From a checkpoint of a small contrastive audio-text model: text encoder layers 7.
Rows from block 2 of the audio encoder of a small contrastive audio-text model, named by matrix and row number. Rows with one number belong to one neuron. Each number is 128 + 32 x the weight over its row's rms, rounded and kept within 0 to 255. All counts start at 0. Numbers have three digits each. After the name is the row's rms in percent of the matrix's.
After each neuron's rows are labels from the 100 clips, of 14848, where the neuron reaches its highest value: "lies over" is the class under the peak. Only what is clearly more common there than usual is listed. The data: babble in 24 made-up languages, each with its own sounds, syllables and stress or tones, from a formant synthesiser. In brackets: how many of the 100.
# fc1: MLP up (encoder.blocks.2.mlp.fc1.weight, 1024x256), inputs 0-85
# fc2: MLP down (encoder.blocks.2.mlp.fc2.weight, 256x1024, transposed), outputs 0-85

fc1.34 086:115141072131084163129148204047084106138075185159115130144114184144183151161142162112084102130127193150137074123130122118158119101154136140100183140125169092124161118177123067143175126112135129112142138092090173140110095041142150163095148112118112152151138180
fc2.34 094:095101161085191082095168131196174110178198136111166124153115117056116141060171149114069136154098072104132151120112177105154112119111089132121094109158146158088143074163184116123173118156143153077136111090084159148151161163137180147149156152119173168156191160
lies over: /ə/ (31)

fc1.350 093:161081163124124132133147096167165152063202131108112102142128090130099106143181126145060134165159135033198172139092096155144098124132112112166080120163121185117131139154126169154170103176121169160102174136131103128086134088150141157118189184114176104130075175
fc2.350 093:111127126127144096107118107141136152109164102132201155141164095121141164115142150046121153152131147126154099129155147148146146122125098166077127134130100230148197123126131130082090080118182111185138156138203154221113128134126114096128098090127053174141124153
lies over: /ɔ̃/ (28)

fc1.579 090:131182132114120083147144146110148169119146093108136086134129161152095098140190118238115133142182176131137093118135049073099130100145094173164118078089137079103132152119114160113100122128126136179130133185127054146114157122106089115126099100118143075158173183
fc2.579 097:162109094167134148128169136093136164124124215132063117084090187151153077117093094107163183109212137106118117077108160063132104143106088095115085163145196121145173194169117124157122129184155120140138162152090177111221186119152087169171115120143128129149142180
lies over: /t/ (26)

fc1.444 075:165122146087131148132143121146121123086117123115126159118171053074123094145158180123149103126153139088081119178096134083144114163113038149135146119193113115135139097053104136158142177048112147106160129117095112115151127127114115152150074090136107124105132129
fc2.444 083:069157153190092127170143119116093127162151065107125166154157123157116209114083121100139142102104160092170120108131193116118121098063114121079166107188151176142108083137171150119108124134133099159133100112196176120133092102106074146122103140088107080146131179
lies over: /aʊ/ (33)

fc1.486 090:156148125115110137150102118162114125161128138103134105040075161141065141114167135113170114115095075110097147103170109164094105100164128161129105128097065090186113072189088155133115131157128120155164141143155118119159099136125186182168102089093125147108086124
fc2.486 096:114083130126162140081128156158175144136146116092184115176130110115144074073089169132166170147109074203150130061136059142150113152077127125115137151114137105168100115145156127069138135095148103075084104110117156116051121142182111139134112171090094120104112080
lies over: /j/ (43)

fc1.400 100:066138128141117114146159131114115108118185118051028128116109111198105114128135101106079063146122103079115108143114193163153188102117132106174087112159118120101157109093174110102157110167148112038099110111167131138159128131181160074132148171125140060139086155
fc2.400 099:152165149082173135098124166143086033160135146106175160126108102138027089166097090058096054112106090074144146064183144122135134138115157154140145142101124146131135096115072171178183087142109146126111164167158124116150087123113086147153132103117146077107078131
lies over: silence (90)

fc1.367 119:112116117151143161153130079115154104134136158110147169127155110135175142218049109083178102138147175128104101135069143141126127170087063133125140109126128142099100098101060113176153096170166117182156144134121112159139154135067130117100175140097074101118076114
fc2.367 117:145163085088111133148118090152120140119143112142153140166098085129103081155084135112148150168155133112093157130127109139156121146121130052172151124169129199138098130121130138123111103142150088165115103170151084110132126101173126156100143093195155112138113170
lies over: /aɪ/ (38); /k/ (26)

fc1.545 103:125157171093118133124156202147148129170072151124145146068147086145161148155083099158114176155117117189090137106120156138128119104155159126114126185141123115155134082136093138200098122160109132145148137115173121152189140114169138088135113111131089136132090123
fc2.545 103:137132116115177066147095149155126120071131120092139135099120142101149120105143171127111092098124131128151090105085130129102126062093103101084102171138082070157144203114106107143146122104180092152155110088106159214168145157103101078098124152157158141151118155
lies over: /q/ (25)

fc1.133 087:071135101133131129128170120060072136164112163132134168105128146170076117133104082078108144149086145088181096146114098154154124122099126174152133111107170134141089108141160100087157077162166173155140126163112191135120120124120130177061199118108157149136183144
fc2.133 089:118155064167112106143165111108135180133167163099076127152196130136181130118148100138080159070153120165120105154091106134117181127155140146119082180090154146133113119097100162149142138087069126137086119149145155097119128133161099151152122188183135198138131119
lies over: /ts/ (26)

fc1.547 095:076182139151111118103154107116143137085158117161147071166130090113157126158160174140131167147133068125191161184115082083047099119175106124097065173138143127127146072108113114109118127135099202165095160144121148112128179096121138091090134183127176137134129175
fc2.547 099:115089113070148097083115135115156113092150120170118190084105144106167161119074195100126161112138110135161123161186067144159133125135079211121105122154122086130146154109122099092180096151133129068130142160160100131083097136095088102188147140113099127131124067
lies over: /x/ (27)

fc1.272 114:162180178114084077117179116119102111061151145114174143138142140109159139154124144134060149169109117209185103122093126072118109122114078196080102101092171148138085144155084153140125165085145158085116103119129128042148095097206152157164170122093077153077126053
fc2.272 106:110053142096127050091091215116102180151129119085139100131105136056136140143084120145139175130144124141107135171116113150218121073154093104145102137122149117167136125117115162078141159151138117134139129141175187203113129080157121114165195130112089122118126180
lies over: /ɔɪ/ (37)

fc1.578 122:148137189141158137105133165120086104180117177094110156137133101142082104152170127099196152137132053171189065045130120133065101125183109119121140131123123133142181175087124150103112143161166107207118157138159083089153102127143141158207134062155112147154107188
fc2.578 111:104126105101139098149183125153068191136148124179094156116125104126223120130093100040094162101134139151138134206096115142087133139164152100107109148134148117198133109119130113147137119141091123121119134117164146142155184143150103092206110055110136084135115150
lies over: /q/ (65); /ǃ/ (29)

fc1.72 091:126116139120137113099150151095112134109157143154120111150152130188113168134092146168136145111119131128114125172134175097061170130139118126081118170153189167131109101144134076193130142147159077097130130095099140146166143129121122192105154168116138065091165170
fc2.72 095:148065033187104127108140088105108134146132137045151134152142165136122145098111170108119124149120093148171139106150105134136124160122155188145147142138133161155120122138142215102157166109125174110193085139112230122161136127079102153118122123145115209100093109
lies over: /ts/ (32)

fc1.421 092:153157141126153049108151151126136188170084136098165149129141138182135141138138144175177143145131174122119147192105129066124161159160127084148137158125164102154158170146166176127205151093132038108157056151142160122146181115132139104134091056154125119133161135
fc2.421 091:117129123119104116130118088111112130168135155111132118122124113131164113147134150138099126111152117078178103150158179135153127098144073031120158110085144148120098118092083083126151085090108099117153070135070160080130113079084112073153102138158169157092175161
lies over: /t/ (27)

fc1.178 116:155155162161114101115085148107144121183087123158115138141137143184057132119117073097137180104149113150110056000171132121139123100181123112098207160157095145112095175078121142142122102156148149122109177128142072078138138129145159083158143091131168139127116100
fc2.178 111:163146152078165076144111082152124177090079101107098134072143133164185110153134104123186103126111172129139120145136107139107095095133148150081145123197120078169128144091182110116129146124077131128132091128098188163087136141150095201105113139114156132155160110
lies over: /q/ (57); /ǃ/ (35)

fc1.251 135:115117099108134148160122150149133104202139125107161116121130093150116153150178112116126145125151160163126138099137076141111135163091152150147115150123093098153130119121129068088099080083162104136115154088172164161144128166103152150141178107099150159062131048
fc2.251 120:186102054145101085119128175110075138135155146102155139179137144136120138104140092187095110112131149146165154076145132126111149195142056107074144201086081141126115147115117159099121134132134147120142107115173109162054143094157213143093115102124150091137134061
lies over: /j/ (34); /ɔɪ/ (28)

fc1.321 105:146148192159090158123075121141147131138153115122119111111119154121141042159172121144173107096101173098123121140153078125108157081169118153107197158132118145139154093153096129112102124102113122095100114086139142125155135114144157100163144125094132076124183109
fc2.321 095:142095144095141125144113119092040101101136094121112123153178151093134147144177112081144187061146168162180139196133121125099125148162022188129092138126119156151157074146125124183097150153118175190143118118172110109081114134110129079136127105162145117134152149
lies over: /ɑ/ (27)

fc1.25 140:105121069088131133111137131134096111149152100122147131102150122122112084108184072130121161159139133151086110029123133122147121165119124152127142122122188125126158122118089115087124134080140106139116101116157159106123163081142148154153124248109163179120139148
fc2.25 123:086104105165185159171140123156156090140128086135155111137114095107097089197134161059122151112190091132099139124153123102124154092080109141191090109137111154148142145121146135217130071108095088091112183119150158112122110130077109115081144146095059137120125166
lies over: /t/ (77)

fc1.213 087:136130120135151089168151148112119125169062080139113086090117144104125120085129134104091084157056120195167106172133182151132187098129184086109113125150163047143129092163120107089161081127119145152113111121133069120127135078127151145089156142137058151157139159
fc2.213 088:081160135132124177151118196118080130155133145122136144159089121131215149076145126164122133131155127088125142083130138147151132096148091172077158139099167180127126094170123148134137129141130141138172031149076137134137185159063129093171102126127147150077100141
lies over: /ə/ (30)

fc1.728 081:184131142162185136090070153124078139099169099074131118201086130137113161093120088141058111104192140143184161102095120120122114076186148076106158130143130053127127171115139115072138134144175099123119105092180164162153131140161110113122080097152134128097095166
fc2.728 088:117093129113141107201127121089079109146160119135119098114071128127152168170149143214125105123124094132138121182158173121140123091113097090187127070086096104105058132095080128163114110187084167116158132112171174169118067169125125110094138120106136123148099107
lies over: /p/ (36); /q/ (31)

fc1.349 099:147171143112113068077155155096154184114141130111185115130156125065052137122064105077137138131198093140146159125130113136164094144138164134153111166116120127173093172148109121097157167131105155096131085145103121157088171155125152119094120104125093134131159134
fc2.349 100:091150079128117125148118153106111119159129111129203052124144113085146121107032107132122188165095148130178117130083116117136103133107160089165051118126136169094140112144135148148122180110123139139136123120131101096135137128217174027146100118113135114141079156
lies over: /t˭/ (27)

fc1.152 101:116157187157129134055180172115144135136145145121122164117131105136133141112171135158102151170135136126131104133124199050121140155152082175086123116152213105073119104170150101110113120109109139144103132071166151164044106156126146109132172104154155097168142147
fc2.152 103:155142184156049170134170154157137096170177127094193142116194119114118076100068128142138092069160146170127096054146146130155079087117111122114145125169147101096167110128127148128141064078181186085131153148146179129111136074078168121132150152100100113158157132
lies over: /x/ (94)

fc1.94 085:094145069082125101203145084177116148075135152102122169159051150098078100098161129105138093123191085167118143113120144168130132047148096106138196136148125068129155152127125092063117119097098130166074232147152101121122139090124105156113147149132130129160106125
fc2.94 090:145159145126132163128181184118158095187107129104112096156133115145074151126092124085117164130097150142171110112146119135082145064154154119102109167183120097101086109125143154090152155127132090122129163152111174095085105126129139138103147061092111195104140202
lies over: /i/ (34)

fc1.576 096:088098116153098179133147164144106132130136220148144144151121134111183140072167086052212107068133123170119113168124163143080101210157096123187089078099087117132128109118153131146101178176177156141098147116081154136069133127129107116126146129121125109145144182
fc2.576 110:135122046176100096160177097139129100123105130093172128104189141079145180122142071115060164125142137195141126132122093176138110130125094139136073133100133129181153098095144144108131116128056111094168103126096181110141157068172156186155098122136126137123168186
lies over: /ə/ (26)

fc1.598 103:089111120073130159116131152115175137078073129187101075133082163131164108115165136143146121135100121109086041060140149153154095060099136143149138119089152142120127130170096066129118165074105109169200115121134099127130143182124099112137170174099146128090099068
fc2.598 106:083138105140146080160181122052224137106094144176173123093124168147176123083118107119141109159121106099143131138104130119060122122139105118082140116169153123163100118122122078141097145100130153120137160140113112189102151138190121142087115078066112156165123094
lies over: /ə/ (25)

fc1.683 112:129159132135110118119145169149127111128173070153007110200119114160182135118091067136118095090083146098133102150112123144131079143117151129080158176130095102133080149172084118143133185085122153106055057114125188145137117103087112105160094161158125132116145093
fc2.683 103:154167132069102116125156147120096143142164105100000103142146154169157081118149127173150163148157129142098083166132126106132143122140196157167087156071118124132167096103138131139127097071127096078162136127110148100119060156120119123155132067155133151112125089
lies over: silence (98)

fc1.266 080:147133184104155187104121173121189140109099134192123124125100133101147175121169108134160200151116162148130153171150075098132136098120141102156074145130119069152122134155186225126096095085163133122112118106083157082092084139107097088209119055112091085152111104
fc2.266 086:130158143063094131095163133105111077106118123075132141141104118115152108100132119121146151116130116108137079127164117145131114107067075074136137160160088182204131137117129126212085127204100129144181191134115162086140149123098048118121039164120157143124113129
lies over: /i/ (43)

fc1.242 085:192134150135100112139163142135116109181158124137162153149079182214107128103122199106121085139119079188106205151129092112096094159104183187127122114117199122102135154121127130082144108140103127143168090117165153101110095116139151096184118114091094153091094166
fc2.242 092:102117155105149113114192133084105111137121112196069103188130125153111121090057115143135125162121108120143116051104135112151148103130131117139159079133115144099131150145154150115176160162135103188108114132159152132098137136065116155137143211087144145093117133
lies over: /ɔɪ/ (31); /ʊ/ (26)

fc1.701 113:118113155129119140091067100092152089115088160183149106067171169102138120147134146149158122085157118165164175108021144094036123124145140109103134098136087113148107096127140116135114131087171154143104119147136123178100135080114105095083111168099141081126121135
fc2.701 109:124132054098140129099157158130141104127154120062131113196090076123073116157128163134120114118169140110143083064162138140139105160091118121093129176098159151100161166115124093090141092151161129139146128164127118117105160113112125136125193127134081155131051186
lies over: /ts/ (57); /tʃ/ (43)

fc1.9 118:122123156158120173148124122166149141194191132104079130045123112096109080098108105140164147115071181188131134113063159097224136149122133127141110093108113113131174124189125089111104147116155111087132133110149146139114110095142169102065097174107108187082121015
fc2.9 109:092110165126161156143120173184133086017082108168164111142158086094079121135173196165077146185090165122112110165109133105158164112121109132132114091126158104144118116211112153100099126128138148102115113100117177092110169129086147164105100163133083157123166107
lies over: /x/ (60); /ɣ/ (40)

fc1.663 102:110126109139128098152124129035099132109113116170159119136130120114104085167191033134076155135119193155170150093138112152116131140113147115141132114066148136140142121123131115093079115106116174127142120148161060107160103143106094141101100139111150081124176135
fc2.663 103:103106148113107125104144116128235073182122111132070179082198152126120190138112119119117106098083109120156181081137160081148128169094101084142148127116194139156152098151112129121111135143160072114102152106112152150137167101184054145102102136142121121131171134
lies over: /ə/ (37)

fc1.83 118:122127144085111104140156109139211124114082159114110121177142166163084117109122082086122138182134135170110079100113108150123160134119028106126115118161151128133158125024142093112164133174109114091107138138095076116073123092096138109111174061152144102133118105
fc2.83 113:176144119173142149131132148150134104080203108128110088082107155170169158137138120099121161118066156137121077103193088130136127080145100210158127130159158063115055182106148145135112095215157160175202123138151099073138124144135171130102108100179105099140109181
lies over: /x/ (33)

fc1.485 093:091143178050159096128116150120121147188106145135076108158109137118093126132061109020141113156156085157090122067157186123155172115133135142086107147111129163124120155173096122160126149131141116119131145178137102124130108089091172129061114112159175190161123152
fc2.485 100:147100117133194102138086105124189153118140138153138081114143053131130145149097118112146114128167064158133154113106129141150121163158164162082169097108125132140117109132161041088135103085141161119096162172097082182155159132158127117164156084137130109131142116
lies over: /dʒ/ (73)

fc1.632 120:115116131094163080107118168125131104181122119107106136166119118210079130097147121138116116119096121188153075034156128121115108114113121097107155088152120167121125122078107152113121103142136089197104129143128106130163126160108135136144122069149130141128081174
fc2.632 119:123126118130123138098152099085139124085113127153138177124147081149198096120113163189140129086158104172101134131183071122071100073141111159090144177079117144128107130090129091099085107105091140121180096176096089112088106129114148132127099104059067150120135087
lies over: /q/ (46)

fc1.180 094:094117138173081121118132091099111086184166152116094134128098086175085131079145097124141103108136127167058138047107125144123174161120092174101147116140059072149141159073129130194130101161076119126143156069156092172121110100169149172136123136101082065131169144
fc2.180 098:099116124144089171123126114133098181164150157088060060121119080090112153148123156152101168075084173108097117105138107082139130152149109179121098124123129135140105167192152166176126110113130144115170105140125145173147152175108183176065113146087128091146079134
lies over: /ə/ (25)

fc1.324 107:147123156090129156127068113129115134139108162120096085146145147129081116096079126022121078140128121214084116113116141126122116091091145100127168155129127076153129070170119072116134158102138075129127207081145118126081138102114170149122099187121166116155146130
fc2.324 101:137112091144143151127141120146146095165092149134120082095061126152105117164082126156079155129109157078136121108089121104177069196158099105148104163145125158089071128133197121114107100069038113070187122157191096106146113160149144086145164130096088169106095163
lies over: /dʒ/ (73)

fc1.680 116:143115179121114163093120105179011131107157187108132103150129134138189164068137132161157145105171143135138167194148082138107112121130141053128103121125131142159062115084112184135144218121081118122152119060169168175103109104123134088146127158079154122154154219
fc2.680 115:120147095154200107109111105157099165096138131122131116147148162137099162102168099129105178142087169111144110113148121126097140148180133182130125152094140112106128117165120153107144070119120139164119107134125122091126087143103126133141101139063101145125127147
lies over: /ə/ (26)

fc1.148 080:113124145107143116098088154147120143093183151131146127118124144161122118086132133048125150163141170220129120149118141127154086144098093170094149150180124107013097123110089119154098113029163098112182170184126181137119131161136136093136138096173093176219087100
fc2.148 084:108102173124079084118121134119103146139173175185048156189218161093099124079098189060130149110131131137097144056161144120094092120112084137156111156109144167173120162147134126197138134140122115103187134090158150125016090161112108077178144106149121121096150179
lies over: /x/ (43)

fc1.394 128:135095073147141155097070113110126121212101129143137128113115132143156137076126145122161069126111110044103205136099140136176095113167093158140162138126133147145122092074145101128141092172131116111152117122179123165098108162178092121085065177122118095109129160
fc2.394 118:173105169141182106144072183151091143154107154078115184179097166142116138168136139073102092172117151157093126131079118190153141148194097140139136118099121151135173113132150123123100167087151151160147075136201124137139100125184118161116165092144117143128124102
lies over: /ɔɪ/ (57)

fc1.323 092:156141226092129126119124152150140118142131148133098110136100132116130149110129131162107142171202104119147082161073119105178164191085161134187105092095150137139110084104158092128154056149121139168176124123097143133152135155116157156080156100122107109085122201
fc2.323 092:114105092104079133119166128134148102104190116088065150131104172076128099151171111103169105144135066195101140171140132057186133120141146142105148139146141080040128093090116136107165099118078109221114069147053119116096143136149099097146130118106095123129067118
lies over: /q/ (44)

fc1.275 082:110165108099169123100086118117111129173082090175160110177103135157141095123156150141053140135161172104171168179131147107123020090165138080123171141108123155118164100142179111112143035093108105181129166110121150094129097133101122128145125116066134165147149118
fc2.275 088:090171104111158192061089104152174146137194161117065138149099167136131090132117118103147071130164135082119153186083135146116150120101148103110113117102154112122125108135105122115106072165106080102116098143124128133028158202080104108138182171134084140173138128
lies over: /i/ (39)

fc1.390 098:132188137139158125153134099118094142109130069176079166169128151092020115169090143114153129154154160212101135073037096149139118100148083099166119129110149158086121165173139135130069166144089105110171180088122137101109136192143105124133129089088134132052153127
fc2.390 096:121096177125129150138141133115177074154141155154087112102148109143149091084174164124128118127139076114135146168165150111155116206190116176092128128068165127092107130119119142116165108166180175118081203128084082090145167110184145129120137125115153128103158094
lies over: /q/ (35); /ǃ/ (29)

fc1.636 092:142102148077134130120153178121171090203069054057128138129108119065068142181060134119131122209141110146156144177152146153145121087155123178131160037186159107157108164093133117151078091107075146070132154108128202159144188087086158126113145160123133142103122126
fc2.636 097:137135113153190141085112177131162058139147128121140119103173136159145148118159210134134172147090108142100128195117131130111133083118162100130156145134105172091129165122102104121165152142175171150160110116103139099081114114070148081088134133156123107138111150
lies over: /ts/ (28)

fc1.566 120:081157152074120105118134129100192102097082112164092111047108134135108067153044147123117117083141106110120093010128147159133161186110155106100112086117100112143165177111135138128063138125145147125146087121111093168119139072121153096143080182120120139099124119
fc2.566 110:126162175138122168144147164143093133080099115141123214111124048121138148099100127145101104167136108160127119072111132138150077126160143132121132107142130131122106149144097161052138170128155098219128118114169111123131087206201187172140128123108125106160172128
lies over: /t˭/ (49); /t/ (32)

fc1.411 084:144103025177097069108140121145120121156170120166074144108087130153151127129094174057169099130208057148199184055100088130158166130086106132145125089114147118151107113154146132119126168098105166144161119134149154086109142107082136151157106095090056161152095141
fc2.411 095:067165159082090220171122136151145135092127188147061113139132061169096134149129116197112098129123115087160150145144159083211122147118168128068160122175143117114117195137104091101160079108152125198149179145152158157169108162126088119123154151092162095158142178
lies over: /ɔ̃/ (29)

fc1.128 128:141126141116138188116154135015171113042156093101126076134123116061217119119125148139119126139062105193171147164110163134117127160165113174145113126076132124130123131100124155101085074119098174168145116148091119182119152138118110101174136161136120121150115064
fc2.128 118:122096141127162117116101104145143134213111151148120138084122143060122121152061118077168170131182135147103142089186136144134084095120164137125121074173073153095107140119143150185158126120131103057100157153153109102187131093149169117113134109165156137119119128
lies over: /p/ (57); /k/ (42)

fc1.646 090:104161149115156159178125132134094160132109117136088178094100171174145106132146151162145108122121147135082109148093128174093078119139136153144136119125132158136159073095139156119071109079162150207117135152098122138093121125191143162112172092207119165061107113
fc2.646 092:126106137131141141182051143123093171084128069106058146099117205110091094177128110116142099098107115135129130102090153153149130075145133114204189101172105120119105144130131124130115150199104095130121119179147088118114086181119045123136113148064158143178137157
lies over: /ɑ/ (39)

fc1.217 088:149146099188094147163051100117152142126115098137099114109065120164122115135146142124109096151155151157127141116161106096098100115183120143104103120105128173201099165164098124129108142091143141165124187116158141103088178119117127144169094127119130099147098128
fc2.217 089:116113111081129130094122167096136099086131128139062159160167093084062139110106149154072108157123104127123170135115099202145100125142106071116196093102122100165109165109074115121113124169099112176172119137118092187143105145177150190145110083115171110114081160
lies over: /ts/ (42); /s/ (32)

fc1.466 099:147102168118175124115076192110091063214134126122143127142091097078146118081117142139111101097108120122078133062114164114111150112132130188133124148147163193153091138074167134082087120080146066148105155111174069132139082051090153131085123165113166136161109066
fc2.466 099:167140146089154128111135083149138153110150154121182078146146062091088114130118106150136131170120129184144178159086128102120135136176107136103143143127111149103075140174183135127124065112099122110164164150174142141103176161174157145051163139104094077151129157
lies over: /ɔɪ/ (53); /ɣ/ (26)

fc1.271 103:076198127122114111128048140103145096172147120104152085132238149161116161112147114090144131177122125128137102129117133123159061097143144126125079151135137189076141117154138095131141125131130140067117132173147135130091116170127116119129057145184150107169072094
fc2.271 105:084118132214182105118133184138230184132100120136143152112174123160106141088118107174153153114116118116111143171166122111131070151135105068151150148129135095139135164108095123136123106156181145085143147146120160111178113131084169148118092201130165115206132120
lies over: /x/ (28)

fc1.115 073:101144112137126140202060146130182189097123142110139169124134118121195081150114171076143110124131101118126121146091082109109143158087088112145078132141144113063114140134088154154123151176118140178111083146081119131131165123095092137151178104179151102103139103
fc2.115 088:128096183063122114177149140210126115093116126152095147134114101139127085160134124142175149149109155134140065085147135157159103157120115115166133146105124141069145050106111155116105127077158076097102170131138103146141135134183079112148119065135111096106099202
lies over: /ts/ (34)

fc1.371 092:106105094126100088083124105192070125051104142143187133148124165053177106137154119135106098108173119067075107000101158127073122157122154159091147108093122153135088133109115095115097182067148170095133143173162151163066126129153155136157183142116114112151120109
fc2.371 091:145110122094107111134090108148145143112105148144108144089192155146147071151136147115188096156094125078108109097133111132179131128158131129138095144065065168104174145167159092166136164160128129132127109062165128090143117103062119128100161149116178164168176133
lies over: /t/ (27)

fc1.256 109:133146071115057160120165112132091081190094097138104175178183060112108117160041149145124120139137076118113078079105129123132111118141149192117134101111128102114155114125124153143162077083104155132135137146101127133189144111146094094110106092195113054100086148
fc2.256 110:139146103122122069101088090152172148174121092124088136125107073138131100126134136160114112127124100156134061203143132102132148112126158098104136091115179111090125103151124121179099139110161134209123100091158124134139159130060139122099114168122139104103147111
lies over: /aɪ/ (26)

fc1.753 108:153124134136130153088154125125136139113142156128094168051079105095138136082146123169128138149122108154125138123126126060099200139120096110084086103132112088109138139172152115120087146092086142107150154076135150100098187147138113158164158168135171175094174086
fc2.753 102:112107046168138127110077142183088150094075167171134179134119104117129116128110161129078142110089150122150138122170129156169167099127104185153115111074148115151125142097071167162106077136138143113123082114116126147141203157104182117112127117067132156132127103
lies over: /x/ (64); /ɣ/ (35)

fc1.44 083:110141070097134163090126133168122196068141138128141095126128133178130169172066090146153139148090113114115083099099151121199147130119122127123086138177142116155153095051125117123164093128092128121166118120092142129110112146142060112102146142154131212102102092
fc2.44 087:161159132143126175151105095112096129153157083091203097102106168104127137124124116131126150152119104111137118155168109128143145135099121189133123115138158032144128147128137187133105146107131111138165148153136106148119155087111147114115179110179079128170095139
lies over: /k˭/ (41); /k/ (40)

fc1.288 104:071135107147141151091157137137157094053118157204128164088110075149155073092097092149170151127133149116083105162127117188143113179095156133155114149108067106108067143084193156161072061109150135138148094178145168123139151094115113089082097087094117151062070109
fc2.288 103:153168151177115108129138065113113134116192126160150126104119106136082087182138126129179134136106123137110139109081155104109121103060136134096148177172099093150135133144161116141162142136152046136120168118146110129078138160131157114183155116132141177096093090
lies over: /aɪ/ (62)

fc1.484 087:124129091104150033132091109170159153115141149124108181110111117149131178139132160103145162187145109143083126126138163183115129084149135115091090062120178086203125149154181148119073146103089156106131130130138179139140153049063105171098143094174107121107059137
fc2.484 100:099113107131091163126129156150121189131076136121083078135150106107117195134110114195118137113116159168182093179109175152162128141102087188096101142144083107142138137124139170086177159132143099096162116155122132167215168122157165106081151142134053069145083132
lies over: /ɔ̃/ (34)

fc1.613 107:152170165120206088139153131122151109100137119107122084187100115161108133103174160065147162110132093235141124062133048100133111148150101114109190098150119141117139149106132094088124131128148121098100106127127116094158110118199135153168154108165155149104159189
fc2.613 109:148112076129136140102156120152111161132180059105125164120128121125201157077166101099160104146125118147105112208134110150145124137128055174116119115161120101139098168102173118164135121159127138127143124180201121157129088131228158148214176172092159140116113109
lies over: /q/ (69); /ǃ/ (25)

fc1.577 100:067127112099196169081125104114051140161163114117117090080077124141077113116157136207122119054125134148156167118159159107124164105147097163119155127141062099113066085164085155126063074101124138131108127119117149167103102133097112122110146154113120100131121110
fc2.577 105:155164116136176137147146165125141114089106147135103139077108110157161148142153155088152160155130160097126095126128102095150117130167109092174114113174137150188135142132115136175092085120170078091140150130113118115150108081121121145134154176142140095138095154
lies over: /aʊ/ (25)

fc1.304 118:133161135156188098145148150103149209183146150155092089120164170098134089127139149125128137127189101164160117137125123154136133132189159119154142184145143097111141161125134110116194057213147182132109185105089073149092095161119112158101099129172134131128116098
fc2.304 107:120141109089125161151132155127189200153191115125143121098139106143157175065137090139153128178155163161143147085128111114122096162129050100159080126204156090181162070164101095110117255112137100128189147149145113135147176122083142188145126170201140098148068107
lies over: silence (91)

fc1.732 101:115124127114148063210118126113134124140146140197105132128152130115107113140111100114175161166056118132176059122123166163174165154106140108181116124148136105192145132149095160095124128127109090122193170110040139074089185128138128140144159156082087177162114118
fc2.732 102:139118094141198136083121158147130122138109171126042152157150118169161140075114155106110114123140171139115095099169112090093128063139162180050111190119100106147166125083103087153173201133099169121091076106142128168127140148100134182145131108062136114173158146
lies over: /ɔ̃/ (35)

fc1.537 090:154107160197142113142119202174103094118083160116114131139116124119129119117148135127126125146159169159105146091139084131100136108153069127091153116121095116160168181169106162140118098083105097110122128077158120120125137149092106109084149090117132113134138104
fc2.537 093:108117145095121093110076085184171098190150128130131149146142159156116154142111120136134099162086139060088132193118104139149128135104118176115079091141136108145085151138155105050084146087148091126119134135153109159145134120037169132121126058130105083131141154
lies over: /dʒ/ (32)